python train.py --crop_scale_min=0.2 --horizontal_flip=true --norm="layernorm" --width=160 --projector_out=512 --projector_hidden_layers=2 --momentum=0.95 --orthogonalizer="newton_schulz_5" --lr_schedule="cosine" --warmup_steps=1240 --weight_decay=0.02 --adamw_weight_decay_other_params=0
Rows from block 5 of a small self-supervised image encoder, named by matrix and row number. Rows with one number belong to one neuron. Each number is 128 + 24 x the weight over its row's rms, rounded and kept within 0 to 255. All counts start at 0. After the name is the row's rms in percent of the matrix's.
After each neuron's rows are labels from the 100 images, of 14976, where the neuron reaches its highest value: "patch colour" is the nearest of a few named colours to the mean colour under the peak. Only what is clearly more common there than usual is listed. The data: larger renderings of crowded toy scenes.
# fc1: MLP up (model.blocks.5.mlp.fc1.weight, 640x160), inputs 0-159
# fc2: MLP down (model.blocks.5.mlp.fc2.weight, 160x640, transposed), outputs 0-159

fc1.564 104 [148 127 133 118 188 126 119 125 108 155 128 127 157  98 199 130 170 135 153 125  88 105 145  99 137 129 142 120 126 118  90  88  94 169  94 112 115 132 160 108 109 130 124 111 146 116 143 117  99 152 166  93 132  86 177 119 100 129 160 113 106 166 128 127 130 105 119 110 110 117 111 109 103 121 124 118 129 165 129  92 156 161 106 114  96 116 110 118 116 132 159 140 122 150 118 122 123  97 152 149 120 100 141 102 111  96 137 119 132 135  96 132 143 169 153 136 128 112 128 156 122 151 116 126 101 141 160 144 141 164 187 159 123 151 146 146 170 156 123 131  99  62 139 110 115 160 126 115  91 148 141 146 118 130 130  46 141 154 129 122]
fc2.564 098 [165 117 119  94 153 125 112 167 125 113 156 105 120 144 161 146 141  53  80 117 162 109 112 148 157 111 114 133 120 168  90 106 141 136 104 102 135 108  78  99 122 102 176 175 101 122 129 144  92 143 108 140 128 128 139 141 151 113 124 147  84 152 142 113 112 164 133 122 136 122 149 141 140 147 114 139 117 143 137  88 151 126 111 129 133 148 154 145 137 157 142 115  99 139 138 183 118 132 139 136 123  94  99 113 136 161 159 112 115 129 128 121 106 112  60 115 117 123 170 162 125  92  93 104 125 132 132 173 164 116 113 123 132 150 147 110  97 138 119 125 139 134  76 127 165  97 119 117 170  94 156 162 141 171  96 141 125 121 133  91]
patch colour: pink

fc1.138 047 [139 141 133  98 127 149 161 148 130 166 129 148 146  97 118  77 100  76 111 151 118 111 140 130  95 104 117 153 147 136  99 123 150 159 122 155 146 115 110 124 139 151 183 176 110 141 117 130 116 170 136 117 139 165 159 122 141 159 154 156 104 103 114 104 170 150 118 124 108  83 106 105 112 118 102 183 125 121 115 140 124 112 138 145 139 124  98  96 171 157  98 105  87  96 103  92 175 141 177 124 130 132 116  74 125 156 123  84 163 146 167 151 129 149 155 145 104 137 152 160 109 117 106 126 101 122 114 115 171 178 134 138 113 133 122 111 130 124  99 123 109 112 121 150 131  99 104 135 154 117 138 145 110 114  76 100 133 129 143 139]
fc2.138 050 [125 126  96 126 164 135 109 139 134 136 176 115 128 153 129 102 140  94 174 151  82 114 130 153 119 149  81 138 154 112 119 141 136 156 143  90 140 120 112  96 113  75 105 126 143 120 133 164 105 127 150 147  96 101 140 147 124 118 146 134 127 180 110  65 132 103 136 161 162 140 131 107  97 101 123 147 186 115 164 100  96  95 127 115 136 109 153 150 142 141 101 128 113 134 138 143 123 128 135 102 162 130 161 155 109 141 128  98 159 126  93 154 106 113 124 162 119 153 147  88 134 131 102 151 116 151  98 134 151 153 162  78 136  90 127 151 133 108  97 123 166 120 166 104 125 100 115  70 156 128 159 114 119 115 103 120 103 109 158 164]
patch colour: green

fc1.627 059 [138 150 123 131  91 157 107 107 148 139 130 103 164 159 119 117 130 146 147 128 117 107 131 163 146  82 169 118 124  88  96 149 129 154 101 147  59 109  98 125 162 119 115 130 144 129  92 159 120 113 185 115 153 135  91 140 125 149 136 166 137  92 119 118 157 121 150 184 128 139 117 129 138 129  90 104 142 134 126 163 144 139 131 124 133 115 147 139 120 160 161 154 125  86 125  76 170 126 118 113 121  78 138 122 134 119  36 101 148  80 116 117 111 127 130 184 140 121 158 104 133  96 112 132 128 122 184 132 102  97 151 126 138 125 119 127 119 142 104 136 136 106 135 162 122 144 107 158 115 139 156 119 123 131 139 117 136 150  89 150]
fc2.627 056 [132 130 108 136  69 115 128 149 137 130 108  97 135  96 106 124 131 203 136 122 106  83 150 123 125 122 122 109 135 102 107  83 149 117 159 126 144 119 126 136 159 133  89 118 171 133  96  85  95  99 134 110 172 145  76 105 157 127 183 113 112 154 123  95 119 141 120 156  99 118 107 124 163 151 128 116  83 155 127 135 141  51 148 122 146 150 140 137 154 123 120 146 110 122 143 115 133 152 108 128 104 112 119  94 139 136 184 105 161 124 144  80 113 137 135 117 121 151 139 124 112  99 138  81 129 144 110 125 143 131 133 159 145 151 138 161 136 146 111 160 136 110 181 128 136 158 103 167 128 148 110 139  94 122 176 139 110 113 150 136]
patch colour: black

fc1.209 041 [ 98 129 155 100  87 161 123 107 123 148 114 152 156 132 126 146 170 137 106 121 130 147 122 111 116 123 117  98 154 118 109 109 130 161  92 123 106  74  70 139  91 148 103 160 154 139 105 110 157 115 154 117 142 132 133 128 157 168 164 113 123 128 129 126  86 137 165  97 137 131 112 137 126 113 122 123 150 174 131 184 152 163 102 154 107 142 110 145  85 155 146  76 122 148 117 173  93 113  88 110 110  96 180 177 104 114 155 128 138 113 127 125 115 115 125 107 126  83 144 163 131 172 131  98 119 141  97 166 111 135 122 146  62 118 109 127 125 137 118 123 151 123 122 118 166 129 116 126 138 135 114 139 135 135 138 192 119 122 108 133]
fc2.209 046 [120 160  99 137 123 130 104 137 153  77 105 142 115 139 100  97 134 136  94 153 124 114 122 122  87 132 120  95 104 120 147 113 144 153 123 123 164 134 111 127 155 156 152 133 144 120  86 128 150 158 147 124 149 108 201  98 121  88 163 135 166 132 152 109 116 121 105  99 167 132 117 139 158  82 145 152 114 139 174 120 156 133 134  95 149 112  89 143  96  92 132 144 202 128 120 113 117 143  88 126 116 141 102 128 138 109 183 114  62 133 142 126 100 126 121 124  97 133 114 116 143 118 137  95 121 180 106 147 144 122 108 124 135 109 153  61 126 121 134 111 141 126 120 153  84 113 126 129 133 171 130 144 158 119 144 143 156 150 106 140]
patch colour: blue

fc1.376 073 [126 113 123 112 115 166 107 143 120 129 137 138 156 108 202 195 147 109 140 174  89  99 139 150 115 115 130 118 105 172 138  97 153 145 113 126 205 113 149 137  90 135 139 149 110 123 121 132 124 129 153 121 127 129 144 143 111 156 134 131 126 110 139 147 124 121 100 109 155 110 111 134 130 129 102 166 113 103 151 147 100  90 118 129 146 101 127 141 101 133 114 140 117  76 129 135 103 131  96 112 123  92 113 185 130 107 103 131 163 113 122 119 142 138 124 141 133 101 132  96 152  52 126 113 146 114 140 156 108 136 126  96 132 108 142 153 155 194 164 121  68 122 142 133 112 107 164 124 137 134 146  90 168 103 129 118 149  96 114 148]
fc2.376 074 [125  70 166 138 135 139  85 137 130 134 144 116 109 121 109 120 120 138 115 126 167 126 123  88  93 108 116 138 128 105 108 100 127 180 142 108 118 138 107 143 116 131  93 163  83 138 133 132  96 169 157 132 103 114 199 144 106 139 152 109  83 159 158 104 162 141 173 123 102 102 125 131  93 114 150 100 141 114 136 126  89 146 133 133 117 125 112 168 130 148  95 196 121 130 130 111 113 115 120 132 139 137 140 139 115 100  94 100 178 134 134 114 157 130 118 146 106 159 142 123 133 170 171 117  97 123 109 117 152 130 141 185 121 156 119 168 144 123 116 165  73 125 135 140 117 149 138 132 126 116 102 120 125  88 137  90  98 129 106 165]
patch colour: black

fc1.361 067 [169 130 112 141 140 140 151 111 125  73 154 140 123 135 121 135 149 112  94 142  62  95 130 143 155 122 131 101 142 135 107 125 150 140 127 127 118 104 129 132 170 157 102 146 123 103 144 129 109  86 110 132 122 113 104 142 133 132 184 150 110 117 127 127 108 129 113 138 170  98 138 138 103 108 132  96  94 185 100 118 123 170 138 123 135 143 127 174 109  88 122 115 182 171 114 122 114  87 154  87 161 112 140 137 134 167 123 103 102 124 125 101 132 127 103 126 143 116 138 111 168 169 133  98 121 138 118 115 116 152 143 110 106 186 159 134 131 183 176 165 125  88 124 143 154 135 115 116 132 113  78 101 114  90 137 143 106  99 146 160]
fc2.361 058 [120 143 139 157 124 131 139 163 114 102 106 119  96 153 151  81 106  85  97 110  87 124 130 148 103 113 176 142 120 135 144 115 142 186 167 114 144 135 158 165 152  94 139 114 152 130 117  80 101 136 101 100 132 142 126 127 140 131 130 103 120 139 137 136 124 117 122 119 114 118 137 136 138 119 126  78 116 145  94 128 138 105 191 116 145  88  76 134 144 135 135 124 195 102 130 125  83  98 161 140 143 156  91 152 132 101  92 166 144 144 119 142  71  95 137 142  71 135 141 145 104 152  96 146  93 147 123 114 141 153 125 127 116 168 147 108 122 128 155 133 104 111 129 150 143 160 163 152 147 115 108 127 122 155 154 141 151 135  95 159]
patch colour: blue

fc1.321 110 [152 163 105  89 111 152 138 118 170 168 114 108 203 111 145 151 122 119 139 144 142 152 123  93 126  87 140 150 136 177 133 125  99 149 143 121 109 112 110 152  88 110 157 153 173 120 170 144 100 126  93 124 128 150 112 119 141 141 147 105 158 119 117 125 130 148 120 132 135 113 125 121  99 163  98 161 144 117 126 117 127 105 107 114  94 113 130 146 140 119 116 112  92  81 103 129 137 169 131 157 106 132 160 137 163 113 114 109 145 129 139 129 147 117 127 148 143 141 155 119  62  92 101 156 120 124 187 113  82 123 124 113 116 128 134  93  61 127  95 128 110 161 110 189 130 154 156 143 126 131 117 127 149 111  85 113 117 162 112 128]
fc2.321 106 [134 136 119 137 122 149 102 199 146 145 107 152 152 118  96 120 135 136 137 101 105 120 136 138 151 101 142 137 136 128 124  87 149 126  59 106 154  89 158 143  90 134  62 107 158 134  97  99 135 153 138 137 180 114 113 121  98 137 118 123 116 135 132 147 136 114 110 119 105 104 109 154 113 146 112 159 182 158 120 108 141 153 143 110 155  88 137 119 185  88 137 130 107 161 125 153 144 109  82 135 154 149 141  73 107 124  98 109 145 155 119  82 121 168 136 148 151 153 159 103 140 123 146 130 102 176 136 114 108 106 149 155 131 139 107 148 107  99 114 110 148 132 154 135 144 156  88 135 158 126 120 144 125 131 151 149 152 120 107  99]
patch colour: green

fc1.601 034 [128 128 138  92 131 132 114 146 157 155 149 164 173 132 130 179 126 125 159  99 129 108 139  84 166 147 120 134 143 139  91 113 122 159 126 115 142  60 156 121 120 156  85  94 160 106 127 135 110  93 132 111  83 156 149 112  80 155 115 133 144  92 101 168 103 133 152 136  84 133 138 155 128 103 157 112 117 165 140 152 129 137 119 107 117  89 124 132 125  90 124 121 113 100 181 109 109 114 150 104  88 136 167 144 135 126 144  93 113 113 170  95 138 116 153 164  95 114 123 163 131 117 125 138 159 158 120 108 101 125 158 131 123 160 113 157 145 156 132 112 175 114 144 122 151 126 127 148 126 138 132 121 114 129 119  76 184 133 102  99]
fc2.601 042 [123 137 116 130 104 100 132 116 127 113 123 143 124 150 104 134 109 129 118 129 124 136 137 118 129 104 114 106 105  89 117 134 169 158 165 123 104  87 141 102 162 126 159 175 103 119 107 145 139 114 167 124 119 140 176 116 131  90 156 134 114 186 120  97 125  93  69 114  95 136 106 151 149  51 133 119  97 135 138 104 101 148 171 149 120 139 138 146 151 147 118 141 167 161  75 146 139 141 134 162 125  82  85 107 154 129 164 141 112  87 113 101 113 136  96 116 131 158 150 125 136 124 131  80 184 153 126 137 120 133 138 125  99 136 115 124 118 147 131 127 114 111 122 143 122  95 165 155 179 129 147 121 179 115 139 127 169 145 135 102]
patch colour: pink

fc1.70 108 [157  56 115 102 111 127 123 132 109 154  91 111 156 159 136 119  99 111 157 130 131 165 115 111 117  95 135  87  85 172 115 141 141 157 116  95 169 148 149 112 101 138 126 137 159 107 101 129 181 142 147 100 106  93 127 114 150 144 120 126 121 135  95 178 152 127 131 135 150 101 135 131 125 105 138 140 120 146 121 121 118 137 121 133 163 137 115 173  76 101 120 106 119 120 166 152 117 146 105  95 159 150 142 121 113 109 105 114 164 152 148 124  72 157 146 178 163 121 154 126 137 135 109 114 110  95 134 136  48 144 172 159 159 140 136 113 150 132 114 130 142  85 113 152 144 126 111 124 159 126 108 122 144 153 116 123 112 147  93 109]
fc2.70 094 [130 146 115  88 185 147 123 121 150 126 102 110 116 159 137 116 135 137 103 122 135 129 101  86  99 142 135 136 123 129  93  94  88 161 106 126 136  98 134 146 139 150 131 102 103 133  93 119 133 159 107 126 172 110 133  96 138 154 176 112 127 110  75 127 116 107 120 154  98 107 129 125  59  82 103 120 141 121 149 139 109 152 142 108 125 135  95 141 134 107 109 167  73 145 140 107 130 130 144 141 150 124 140 117  78 161  88 154 140  98 151 166 135 112 144  92  82 172  83 122 127 148 120 171  98 133 162 161 167 136  98 149 117 110 154 148 152 151 142 142 153 164 141 161 141 125 136 118 147 149 141 153 158 104 136 133  99 128 135 105]
patch colour: black

fc1.579 133 [126 108  81  86 101 138 106 136 107 127 132 106 127 137 149  87 168 119 112 126 160 106 131  97 124 138 158 122 168 118 140 116 145 155 144 127 152 112  87 142 141 126 133 101 162 124 126 106 133 116 154 108 120 101 121 115 175 139 156 103 162 126 156 120 147 145 175 133  94 179 164 110 131 162 104  93 155 156 120  93 132 175 140  77 136 119 113 139 119 102 137 108 140 122  97 150 130 136  87 169 140 130 104 147 145  91 101 137 133  75 126  97 150 155 135  99  82  91 166  80 147 114 142 116 152 180 125 104 106 124 138 117  99 104 154 128  96 130 120 139 114 158 147 166 147 124 143 119 151 163 132 113 146 170 155 119 121 113 122  97]
fc2.579 130 [135 105 123 107 114 130 109  85 154 107 153 161 158 136 143 119 161 144 102 155 127 149 138 102 100 147 164 133 127 136 127 115 125 122 137  81 101 147 126 112 104 168 168 163 152 135 160 138 138 121 154  90  84 146 140  51 187 135 146 133  81  74 149 124 118 146 156 102 112 149 158 152 142 128 142 132 133  95 131 168  84 132 124  95 144 123 141 138 142 136  92  80 143 135 133 150 115 128 140 100 106 107 144 120 113 124 125 100 126  95 148 101 134 121 114 157 107 128 170 169 147  93 101 172  87 128  96 167 128 165 151 135 115 122 162 136 140 132 145 130 112 121  95 143 134 153 123 141  97 123 140 132 105 128 112 153  82  95 100 126]
patch colour: red

fc1.547 137 [117 146 147 122 168 127 129  92 130 169 184 108 119  88 123 113 199 117  87 119  99 135 149 129 113 126 122 108 170 114 105 102 118  42 162 128 152 114 108 148 146 117 100 156 107 117 122 139 118 124 128 136 132  99 106 123 157 158 105 101 122 132 123 147 143 173 186 108 140 140 122 167 167 210 134 112 134 110 154 129  64 100 144 122 128 128 133 116 152 163 117 105 140 134 119 142 112 138 108 130 122 135 151 139 124 113  91 173 111 120 129 158 106 122 148 110 112 139 143 105 148 137 142  97 101 114 141 130 100 117 122 143 107 120 121 144 113 108 139 108 114 110 156 125 145 113 115 146 112 145 157 149 118 173  69 120 143 141 111 149]
fc2.547 163 [137 152 105 112 125 121  77 139 169 156 132 129 130 149 122 160 152 155  92 135 125 145 104 152 123 164  76 155 138 128 107 163 116  60 128 137 184 117 114 165 133 127 109 167 129 113 125 158 118  90 132  98 105 103 105 140 126 124 117 143 147 115 158 109 121 150 136 137 151 140 129 169  86  88  79 134 136 131 155 113 131 150 132 144 126 116 164  94 136  87 149 113 137 119 162 158 155 103 123 113 102 107 142  96 125 173 111 108  99 153 136 127 124 128  99 141  96  89 107 125 146 167 115 120 156  98 113 155 104 125 128 135 139 146 156 125 134 166  59 142 129 152 112 121 144  71 135 126 103 168 130 145 113  93 102 127 162 157 129 142]
patch colour: green

fc1.129 081 [ 88 112 134 102 157 146 171 147  94 110 135 143  97 117 104 124 114 191 154 154 108  93 165 107 160  89  80 140 150 120 143 139 142 146 104 153  99 112 138 110 116  94 140 119 134 115 145 122  89 147 138 103 167 200 126 126 114 135 174 113 110 103 156 108 110 154 124 132 125  81 138 152 113 113 111 119 131  94 103 156 140 157 135 124 139 132 150 109 105 122  61 104 124 104 138 105 123 126 143 133 188 123 134 110 150 165 153 101 161 130 167  96 127 137 151 110 154 124 108 129  80 107 113  96 143  98 134 159 146 136 146 153 123 135 149 141 123 124 149  87 107 125 130 103 123 124  89 128  81 164 143 141 141 150 132 126 162 152 125 135]
fc2.129 088 [120 108 144 127 105 128 115 126 108 147 123 128 137 103 181 125 124  94 134 134 103 150 145 108 122 116 132 100 154 125 140 107 142 128 144 129 156 119 150 130 119 114 141 166 136 182 115 143 127 134  76 149 119 126 129 148 114 144 121 110 104 103 128 111  96 110 140 116  97 142 149 144 131  69 131 109 114 127  87  92 131 106 133 190 132 113  93 157 153 138 139 185 133 131 118 110 145 130 123 150 209 130 155 101 114 103 123 128 158 124  81 152 101 146  86 104 141 136 164 101 142 133 109 183 172 142  90 130 125 164 119 133 176 125 118 136 155 105 157 148 107 171  92 155  94 133 175 114 141 133 147 130 154 120 129  71 150 137 102 110]
patch colour: blue

fc1.463 130 [136 130 155 133 137 149 111 127 117 107 106 127  81 122 159 105 131 109  70 153 149 126 111 147 147 146  90 125 118 132  84 147 107 143 143  59 132 205 142 109 125 139 120  91 122 165 144 111 136 158 154  97 116 108 122 181 138 136 102  93 174  95 110 135 132 134 129 143 127 147 138 125 140  94 167  79 117 140 112 131 141 121 147 128 140 159 120  92 135 147 159 125 200 167 117 104 107 129 116 135 112 129 132 114 111 125 140 124 126 146 123 171 110 156 111 107 125 124  84 143 113 114 123 129 124 161  87  91 112 136 145 161 122 122 140 137 120 128 128 135 161 164 157 100 143 148 128 116 161 170 154  71 153  91 118 126  90 116 119 114]
fc2.463 102 [156 138 130 124  79 141 122 131 158 124 115 149  82 110  99 116 145  83 109 124 111 126 122  98 124 126 104 137  97 127 171 155 107 123 150  76 134 122 117 133  94 103 112 156 165 145 123 139 110 162 132 115 121 126 122 162 111 127 104 121 106 153 169 116 153 167 123 170 101 127 143 113 132 142 114 172 115 146 108 154 139 110  81 124 110 178 116 132 130 160 162  92  92 158 109 123 144 140 105 150  90 124  90 173 122 156 152 119  91 132  97  92 145 128  98 147 164 116 124 148 168 169  82 113 165 117 139 119 128 123 115 111 134 126 151 168 112 117 111 119 166 121 155 157 113 101 124 126 101 124 130  66 138  88 149 160 136 110 134  85]
patch colour: blue

fc1.272 038 [179 127 128 121 159 140 102  96 160 138 168 132 162 146 146 129 137 174 167 148 168 138 102 150 112 109 113  93 171 156 101  92 128 161 143 149 110 125 118 133 100  95 130 161 112  98 119 124 126 145  99 130 117 149 155 148 140 148 138 124 177  91  92 167 152 149 137 120 120  99 103 103  92  85 124 117 125 127 160 113 136 150 147 148 127  87 132 129 135  81 124 129 142 101  96 154 145 195 133 133  89 154 121 131 111 127  99 172 120  82 134 147 110 126 130 100 164 139 181 102 132 144 124  62 140 110 109 134 118 127 117 124  80 131  96 133 133 104 111 123 141 128  94 114 123 138 146 128 144 135 128 129 168 151  99 142 139 120 116  90]
fc2.272 038 [ 99 130 122 130 132 109 152 105  98 138 167 144 125 149  94 123 153 158  61 131 122 101 167  87 104 125 111 140 102 110 131 132 155 169  86 127 133 135 121 117 123 149 134 101 130 147 135 114  93 119  88 139 111 170 150 150 138 102 123  78 153 155 124 142 109 114 106 143 155 132 132  97 121  73 124 141 128 131 150 160 117 179 118 120 129 123 116 139 115 112  85 168 136 148 122 150 145 134 119 142 108 141 156 135 118 150 151 151 104 152 122 105 148 110 135 170  67 122 142 154 121 147 143  87 130 126 103 142 158 119  79 156 149 102 111 122 113 186 110 153 131 107 140 119 114 124 128 132 100 127 134 158  74 188  87 137 158 166 101  98]
patch colour: blue

fc1.141 051 [147 147 109 115 115 110 188 134 126 138 119 154 149 127  94 130 138 149 147 141 100 108 157 127 125 133  95 160  64 107 103 135 110 151  82 120 111 125 119 154 114 169 136  99 155 138 135 151 128 103 114 107  75 131 123 147 141  92 148 121 147 139 116 105  77 156 139 120 128 151 107 150 104 137 140 137 149 132 104 108 160 140 135  75 115 123 167 124 149 124 182  94 116 119 116 128 148 158 112 142 110 153 151 155 164 160 142 150 122 125 144 145 110 127 137 165 104 113  51 122 167 129 119 135  91 165 122 165 162 113 121  98 141 109 108 120 123 106 123 134 110 168 184  89 152 115 132 152  90 134  73 105 107 136 115 117 151 128 125 116]
fc2.141 052 [166 115 108 170 167 169 136 132 143 182 134 129 120 106 167 116 120 161 111 110 126 157 161 127 138 117 173 109 112 137 133 164 150  98 179 136 123 111 106  87 131 133 100 156 149  96 139 118 121 130 125  96  98 119 150 110 117  83 142 121 128 147  72 125 137 124 161 127 107 115 134 215 128 109 124 120 118 106  89 128 118 116 137 118 142 109 166 154  97 128 161  88 176 129 124 149 136 140 134 129 158 113 116 145 137  93 133 106  92  99 111 122 159 115 101 111 130 150  87 121 111 188 143 116 107 152 141 113 154 164 128 121 120 113 104 119 137  88 139 131 109 115 114 126 150 146 139 132 126 109  77 115 152  98 101 132 102 152 112  83]
patch colour: grey

fc1.61 118 [147 115  83 128 117 137 118 144  94 135  83 119 122 155 130 108 130 145 128 112 167 136 108 113 117  91 131 125 128 162 135 121  97 155 148 146 144 106 140 151  95 111  91 113  42 157 134 134 118 120 133 137 150 101 139 135 111 146 158 102 102 148 129  95 148 143 111 132 118 112 140 120 103 145 169 116 130 112 122 133 148 152 105 134 130 112 142 112 111 127 124 136 167 157 121 135 123 122 132 105 153 126 174 111 114 137 105 187 107  85 117 165  89 135 138  98 114 157 107 129 147 148 150  74 145 110 135 114 124 108 131 178 142 136 131 128  79 159 164 133 111 166  88 152 137 142 113  93 138 146 101 171 122 154 155 149 126  83 213 125]
fc2.61 117 [139 132 144 135 101  76 124 132 127 166 160 125 121 131 188 140 157 120 140 134 139 133 121 111 132 140 173  96 154 139 147  92 105  31 140 128 126 154 133 143 104 158 154 153 120 112 113 135 124 173 144 150 142 127 121 124 134 171 106 120  98 103 167 126  95 130 162 143 133 136 152 135  89 132 100 137 142 111 165 105 174 123 115 133 154 152 125 149 119 123 121 130 102 125  89 115 154 152 139  75  56 104 136 159 137 119 121 152 102 120  85 143 149 106 132 132 123  84 103 117 107 116 134 123 110 135 131 126  66 142 116 154 134 161 121 165 104 153 161 139 102 110 143 119 121 116 125 136  68 120 141 133 120 105 155 113 154 136 115 108]
patch colour: grey

fc1.480 064 [158 100  96 150  92 131 112 118 143  79 143 142 100 177 126 125 118 113 143 112 101  84 118 134 118 126 119 125 116  90 108 168 124 150  89 132 133 114 134 122  69 148 141 196 114 148  94 108 127 126  74 148 102 161 140 181 141 101 145 132 139 121 142  99 120 120 144 163 123 154 175 105  83 127 103 124 144  87 119 133 166 109 131 122 164 107 107 138 151 160  93 110  87 131 146 134 142 150 124 157 148 151 147 106 140 123  77 128 148  76 118 113 128 140 166 138 111 138 153 127 161 109 112 108 148 161 154 112 147 120 127 119 140 112 134  96 174 149 128 146 126 140 142 125 117 143 112 122 112 170 110 126 109  96 136 118 181 152 162 130]
fc2.480 067 [105 115 108  96 131  96 164 160 139 122 117  84 128 108 115 140 147 150 125 128 122 162 189 145  82 165 121 126 146 111  93 120 146 192 206 120 116 165 126  81 108 128 161 106 116 121 118 150 111 134  98 123 156 118 123 136 122 106 117 138 130 151  91 105 140 113 142 152 119 151 148 105 132 111 126 152  91 129 151 147 114 108 140 128 136 145 101 142 156 172 125  51 132  94 153 154 133 142 136 168 112 143 122 113 165 148 137 138 149 165 124  82 104 140 109 121 153 130 103 107 136 118 122 130 153 140  93 137 112 139 118 135 139 114 123 158 108 110  78 125 120  97 168 124 135 115 136 172  95 116  72 118 151 138 132  87 114 127 122 149]
patch colour: green

fc1.126 075 [141 152 152 145 103 137 153 101 132 143 127 150 138 177 141 154 149 134 133 149 143 153 113 144 152 144 150 116 143 117 161 139 115 139 145 110  95 120 100 165 124  89 126 113 141 105 166  94 132 145 112 115 119  68 143 152 205  97 119 141 120 117  65 110 127 144 145 134 136  93 154 123 119 131 113 132 141  95 125 177 145 113  96 115 127  99 100 132 155 140 104 124 114  94 107 133 117 118 104 137 143 174 169 126 103 111 110 133 176 116  99 150 100 156 126 155 148 132 114  78 123  84  80  77 149 147  88 113 124 151 114 148 104 129 148 139  96 131 117 140 117 133 118  95 118 110 148 157 109 152  99 139  90 124 145 175 113 150 122 171]
fc2.126 078 [131 138 125 118 119 138 152 165 129 180 118 149  59 110 118 127 131 131 112 129 136 134 118 141 139 138 138 135 128 101 141 108 112 146 147 150  76 115 150 123 115 146 128 151  93 119 150 139 144  95  85 146  92 121 154 142  78 144 142  76 140 139 112 118  97 112 126 125 131 125 112 163 139 157 117 150 101 120 119 143 173 152 154 118 132 112 154 113 132 158 151 142 141 139 137 123 111 123 172 141  83 141 120 147 141 158 119 162 149 133 140 118  91  85 141 151  99 133 133 166  73 172 113 116 138 142 143 127 148 120 135  98  89 143 106 179 142 106  82  79 129 128 141  51 101 146 183 110 119 115 120 173 129 145  95 151 116 137 150 143]
patch colour: blue

fc1.492 050 [122  98 137 142 177 160  86 128 104 147 153 174  62 130 113 135  96  95 123 149 129 122 149 119 132 133  80 136 139 144 122 156 142 149 145 128 135 156 144 146 109 130 165 100 131 103 132 116 152  83 123 100 118 154 114 159 120 121 162 120 133 109 163 109 123 120 111 115  94 127 142 107 103  80 153 105  92 122 120 143  92 151 105 108 110 156 124 105 111 129 109  79 174  73 126 114  94 137 154 144 146 122 145 157 123 140 139 150 149 163 126 144 137 122 110 125 138 166  85 173 125 134 134 123 143 133 154 176 143 169 156 174 135 168 132 105 106 135 155 115 158  96 133 106 164 124  77 106 111  95 147 105 100 155 115 128 135 138 115  98]
fc2.492 052 [158 136 138 147 159 136 123 102  93 115 149 119 137 125 136  93 157 116 126 129 136  91 120  87  63 107 123 163 112 126 152 103 121  98 130 135 105 138 180 150 129 127 136 132 128 136 145 140 113 130 150 139 120  92 127 118 155 149 116 141 135 131 156 120 118 106 124 103  99 106 186  98 138 100 114  96 111 154 141 117 110 140 113 152 136 118 105 135 149 153 118 127 121 171 154 132  90 104 144 119 127 133  95 156 151 139 123 145 125 107  74 187  50  99 111 124 108 108 136  94 112 142 140 127 136 130 109 148 144 140 115 102 104 120 136 142 109 119 147 152 109 154 106 206 108  91 120 160 178  87 188 131 156 127 139 130 143 163 143 165]
patch colour: pink

fc1.635 146 [ 86 139 146 106  98 155 181 127 140 118 132 108  59 129 130 139 152 146 132 130 105 159 161 117 125 143 132 133 154 185 122 117 122 150 148 107  96  77 125 145 168  86 112 151 127  84 138  90 154  72 103 151 127  84 123 173  78 103 119 131  98 141 149 130 124  91 170 162 109 145 152 115 139 124  93 151 144  98 120 122 129 133 123 145 132 133 138 139 124 150 122 124 134 146 115 179 102 126  88 131 134 126 124 140 150 129 147 104 116 131 159 109 101 144 125 162 140 138 138 115 131 152 156 121  76 167 103 181 120 141  88 159 128 132 121 143 150 139 152 105 119 115 128 171 165 137 129 112 126  97 142  92 100  93 131  95 112 127 141 114]
fc2.635 132 [157 151 121 149 149 124  90 142 108 104 154  98 138 116 139 123  86  95 121 135  91 119 131 181 117  92 108 113 101 120 147 166  92 114 129 161  76 117 155 122 134 130 108 153 160 163 118 137 116 110 161 145 128 151 112 100 158 160 116  74  74 104  93 138 132 118 103 131 119 121 158 128 145 144 152 119 154 131 151 142 148  82 157 107 129 118 138 147 136 119 123 107 125 159 158 146 117 168 140 153 161 126 129 125 159 199 147 141 115 128 113 119 118 115  90 107 100 130 114 105 138 130 121 147 132 100 153 157  82 119 103 112 152 118  79 147 120 142  92 140 127 133 157 144  88 136 150 114 164  97 124 105 184 138 100  93 163 114 118 156]
patch colour: pink